A small segmentation model, trained from scratch: decoder widths [48, 96, 144, 192], 4000 steps.
Rows from block 3 of the encoder of a small segmentation model, named by matrix and row number. Rows with one number belong to one neuron. Each number is 500 + 40 x the weight over its row's rms, rounded and kept within 0 to 999. All counts start at 0. Numbers have three digits each.
Before each neuron's rows are labels from the 100 images, of 14976, where the neuron reaches its highest value: "responds to" is what is common among them. Only what is clearly more common there than usual is listed. The data: larger renderings of crowded toy scenes.
# fc1: MLP up (encoder.blocks.3.mlp.fc1.weight, 128x64), inputs 0-63
# fc2: MLP down (encoder.blocks.3.mlp.fc2.weight, 64x128, transposed), outputs 0-63

responds to: green object
fc1.98:539493512500464490497547484503535553476494559512467525492492497499458501470499466478497526489602422486504430546539496466525530440561548544495519431567492468492460535497500465427411502420572548
fc2.98:483572422445528526550562462453565481547525528429449435470491480490550457491535524495412480583467525526560457473525522408523500489557471510537510449501493495481511485486498492535545524465487514

responds to: blue object
fc1.93:549470472547565436502433527470495525558512529534539456530483564502495534515460501520413534510365485498524517558520508449517463529544504475467530472492470516499507561514431447526536436457512517
fc2.93:515463502471476494435456507557477542565523553480507507422507487411463483509534474411466505501505486507512476471574411546478459462548479458535532528531525520555452529534557464531556526525557459

responds to: its colour: purple
fc1.37:524426518655522517482549563509489491562511528548498419586467486542525500476470456510459493484503503456493477485507520456500526453483560531515511480519485542528492538459489497449439514488415507
fc2.37:562485442474550464511466493512412595523462545498503543511471531517462525481563465479492527563517497465503513615488457556554508522478448543455501467413491470503486448483475502489529503551478441

responds to: teal object
fc1.9:537468474504480519386488549510536525512535539446510504511464463517547487446559407533562540484519493517510555587502513510490471517537469416540473531531508489521570466438485465500444519427483490
fc2.9:490486388471513543532523484558555454580481460468489448488504465570456497486435539529575502476469492538495507543541509436533438498502470459483491438488441528557492496446527520520489521578523462

responds to: black object; light from behind the scene; its colour: black
fc1.110:612560507513525532485527505556540491502471608542549549434476549483528490463515503487490451524456468519506465531516467475479494478527503471422504481456503522475427488402494485505568542563486474
fc2.110:548481499500509516427525476537481497556471513576600491593454471514481477578574525489473500523554478518463484482487435482459512482483499482500478512492434502491519585409537469485564471448524497

responds to: purple object
fc1.114:510437536522539573483403512514469501548507525459477490520465519574486471551504517486463429471397508522562488456531466514519511490489478476470511465494519575472577500520496572580566493485466481
fc2.114:500606592461451524444549500503503513467461574482483548520508577483474520509524514526496480550493477565523439434492528497509446434534454494469498450434417467487457470494501555497494498538511532

responds to: its colour: black
fc1.68:526536499437550551496443529510471461517415506510472459514513530536532466572420475523488446468520492518536542503443532400504567415559464527529523481457489485507479536489553447505466515504463558
fc2.68:555458402477410572518454422556475498557558521537498512491524490476493514541473437512501503521522515515511482512498464512499497533529498451541489511455501513424444512514501383432547538518528527

responds to: blue object; its colour: blue
fc1.103:476445480534511545506504575459443565550516488511543563506457463400489490472497470471484485479468487471483513517527463471549573514547533486525498478515487416503460521524530418567506473463489609
fc2.103:532503488531489453525582447407491452489495476510522518535458509460505423508557504523478469538421496540491524492450475470428473513563469454480590530514506432515564472497499477502543543506547578

responds to: green object
fc1.10:502548461566462450422520519508507449501476464512465554584498488511471434421506534505469546493521474512471521519452523479519510549509501479501553512614514632478497485574509511482498472502520476
fc2.10:534553462483545488427528494514494533503477460523446529498463496460559530521515481502545385480475519519555498472498489530619445522524507556540480465530515479525475417540525564491486406521488512

responds to: white object
fc1.38:498438492484608458480476495449562422481528469523505474491499544484434507599487548499455505514509469499522507455453509517485497511502499537526565507484543428452524484514591536549401494486496537
fc2.38:533510492478470510499561474493544535515494511509530593492454530532490424461440536478494530548545473478567480446486473431437568513458537502435569559505445517434520506501556508576543479464495487

responds to: white object; mushroom
fc1.28:508538475479612485474443522487500473401474517486501504510486472479498484526534563386480536523476492514476496530457508550575500479521503513519524499440482411580509492471563574475465515514512551
fc2.28:482433495485510494528539396564505445456385457530524478478537528489524494494542537575481530589504464457501444528562462504470503545483591489503526518497486539477460497470518466561526481490513511

responds to: yellow object; its colour: yellow
fc1.45:542474507515572463482463477476472498489598547567486412543441470502515440454568550528561517477482491512502572508500531491510491507540474461535549487433422552509455444518449461466518477512522492
fc2.45:466490446480491467501464551427498506480478445526524602457510476484463467491479507457565569518540498573473495502484527506492517487450438566512514516528452496483578514444469568468496468609540493

responds to: light from behind the camera
fc1.86:503490494490454517538476524497534530474486505510493455570522484518444408542529508516461471585382527526497410481520576497495521447515497471523484521420428452491455505492501532508512490494476590
fc2.86:485481461479527496514503541490474518466449449490587489412606492474541564468525534515442507505508481603537426574536511507470485466429506524478506464471534492556439525484497502463520527516550503

responds to: blue object; its colour: blue
fc1.75:528518595534507535477534501521460458505467523461468497525485495449518490594438480488532569551558522523515520507424517449519508479482491536554533462524431487415459459481441442530528438468507555
fc2.75:590483454495469463494441509540429494515502538453491586490506510498524552434492465486520558484455516450511516507477487574489489508540519463572452576479501408495543549435490429466533533496506483

responds to: truck
fc1.105:579516468550501538418531521469469504493525580491553534573478479512497526442520499489510494457447475552464456536485530510451490470492492463462472450463494536501535492400473468544542590482491414
fc2.105:521509498510480482475528439487544499529455483502537544486439453472485531511568548566430504497449455582507525478501490515493481526463482504477522539487414425543488479438589444475513573476583523

responds to: green object
fc1.116:555487500438533496503461518456362524470559495528544496489450476539523470474527533523519465508528482510533476464538523513482560517506475514597537518443510482547493438536494568485556459485404486
fc2.116:431524473502500498550513482497438485489513526496529533438517516488500500465505536483500535528523435606515502532499591494498555460454491503536483543603432468390495516495442549523495487543514440

responds to: green object; flower
fc1.32:513531488505512605505479558493519554534511435506486471574517508476483463478495511476511433534522467492477522491448518460462497461524460544491606525472483426524482409543535465449467604515495489
fc2.32:464503478496445473538488483543495623542475481446469499496520523460451506537479579478521415537616572505511517549501507484510575491420523512509466510513480502574452458496497479485519509489469525

responds to: light from behind the camera
fc1.48:512501531564500500480490478521468520545526503463489517525488553566517454533434484470411449465453498581571521496492529499517574501531544506484528449425503520488545466379452527458542478459496530
fc2.48:446486552454474507442463485518498553501498513480510515482547587530473507563531495542493531536518480626474460466500564530471503472441496455491535442451500450443476486395489494471520459501512565

responds to: purple object
fc1.66:540478589513443435524510516497484511430486541485487469468441534505502560512454533539538496467480510436493528525458527566476569533418554520476469584453513497516545426482495534573492450505471515
fc2.66:468501444553421533488528496581486468477505470464464506414527526505484522504544478497473435506498520509510452413511462558485538472583463503523486453522533533441440519501555436480558435446468495

responds to: green object; its colour: green
fc1.61:510513506421535500483541498474552464503515437435489577511504438496571464491539533506529508514572436468477486487400505554448555373481476518522516503507558531484497480513516469474487506550459498
fc2.61:481530530479374569506516504507550517477475587468496493419491493429487445519495522532519484560517509553562529518500460527536529521553519478510563487481488452456419551476551440473482512539511479

responds to: teal object
fc1.15:520505450501491521512499461422550425536502482517461505524376484522409473537484496487479526514517543499469513569533487534508554538508398484487545474503433529510505429549513538515545472483487564
fc2.15:454519471540440501481529491490423442484538497557512522482464503513511565482517588571440479486524595497522598497503435480482462505418509460452515533476557565508470490496469515474507481484494561

responds to: teal object; its colour: teal
fc1.76:546517534509528500400463521605522513485486522493485573480455457514527433531470433469464482512518514506516549513493567524530529495551491418518459462556450511505471488503429436551503469477449562
fc2.76:472462540477521491513480546510412554518525529469503479421533466518462596555457522525570483456561524502574500491542409510527440517491507516471475556490485508566487524456558444480468485557494494

responds to: green object; its colour: green
fc1.17:475451511528459486465510485511501482423528484442508581447451526590541502480506528510500535476495430564571519541464477582459421550471510534475542507553505501482463442510539468539548506433490509
fc2.17:488488480515498507451540541552525529498517480500455477483516513502481446519452478500513468472403596482484485406553512487557462539524532436554458449489496441513530544467524546504377458533486508

responds to: green object; its colour: green
fc1.22:558476555496547477457450471506454468507576421468494504507468493481535557517447520546497470514634481491524486519446482471505570479547504545523510426464517555467493482527511504487483594490450515
fc2.22:476499534460499534536453577501454438462425475456508509539555465484554522476449514546504488475528530467532531498514416556482469545532497516615499527496501500504549516504521368465525495490482523

responds to: red object; its colour: red
fc1.33:526491467557516497585536510554406491530534481526489487441453545470483579446450571513522548481486540496531498432477505448481513485459481471554526491442523507509463441558477503528552441552438508
fc2.33:493497480469480513538438556490443518480535488471575496448537488537561359497524464487488501529498490512558454482467521499469513485509522429502529443486402480588515509502543532526531433520475465

responds to: white object
fc1.78:430489491491454477581485542517513501516482461560505481489501461520457535452474495580511488508463468519589531480433472565488539477536515474496464499453464571534480486467524578512503454492618557
fc2.78:508447522462511443499535546414472562445489509404390508479488480499505524536488481498522452555514479497550453441513482504491473576463472489507548564539499554534498505587562488527499472503539478

responds to: red object
fc1.36:455438476525512574567470530502493572535516515424402449508502537560515399509597494451488540537506513515513503530500531485502490427542492500491493509525510529475481506501504467477457570428494459
fc2.36:511462429453520479443504460531461535467491447511547537492528524501503516501537488540531493529472555462485471470470531479518529518511526576431519446486504468564423487450408600505488525502474601

responds to: black object
fc1.14:542524498485463577400437515520483482444475585494505473516481557461477490528541547458500437605457476473534508517424557483535547478508479480531522505476524487492437537490459452530570497483473506
fc2.14:498520484436505563468422525547451469509480523565470522493530492497560539578611507459470450494535514534492437445549501537478532492479552513543491479542488411496461511427502429470485517480505487

responds to: white object
fc1.8:467509457487511497478550521593487479501491603490490436547505442504490478477472514469557435553534482460512504497515570584531505438463494505508506504506520447483505558480487477509535511377485425
fc2.8:410520519481474472484508527451465424521448533538450548480542537518529495503536572524419499530472572442468531536494468489431505544469508558465585530522535553489496468458544479526486483434461525

responds to: purple object
fc1.51:478474465569455518537490561440487522515440521495424543516472519499436516479432519503456479538482585546533467492525524527474549441508507539526535537532551483457488515441503502509434508502371480
fc2.51:425431507490536518513487532457440511460537489598460482558532470544505482433507545517436523471505552553505482518503500479512545493457434513463515419459517587553480467523471528464533475452506565

responds to: green object
fc1.102:526542510485572501430577496500503526456561553490546489433511470510440479545531462494461427489608489505472446531471460458512489492524530459461522436468445574510458513575517532499489521460506510
fc2.102:495443478493539489565461501460462449482481459470441471536530415544517484427553507555477507543549531515478471462466462496448470496602501478508557477543555458549540465559537499479575543508515517

responds to: count: six
fc1.44:484473498449506485530532497527543539441453498381401513535529486534553472516533517509593550446448519486522494554470503561467537454502508535471457430505468502492495511481483458567540469457492546
fc2.44:488573488455535413496492522565495479476600526457572540442497513485495436534507484507557555489428531530427520532557465527528488452470508464503475467518550468536454502462458539470539456533528531

responds to: blue object; its colour: blue
fc1.96:533490455551513566478462555507460480532498484472517558465521495486444502506439521488437498518493512503504583504471536443501491465578564541512500552540445450407498566512431516590492460459488480
fc2.96:489474486469556443578438556470447493459493480460439518464518427565513535474480499459523446532542521476492484523475489572469465504609443467545515512516549456536548509551557441506524506470489508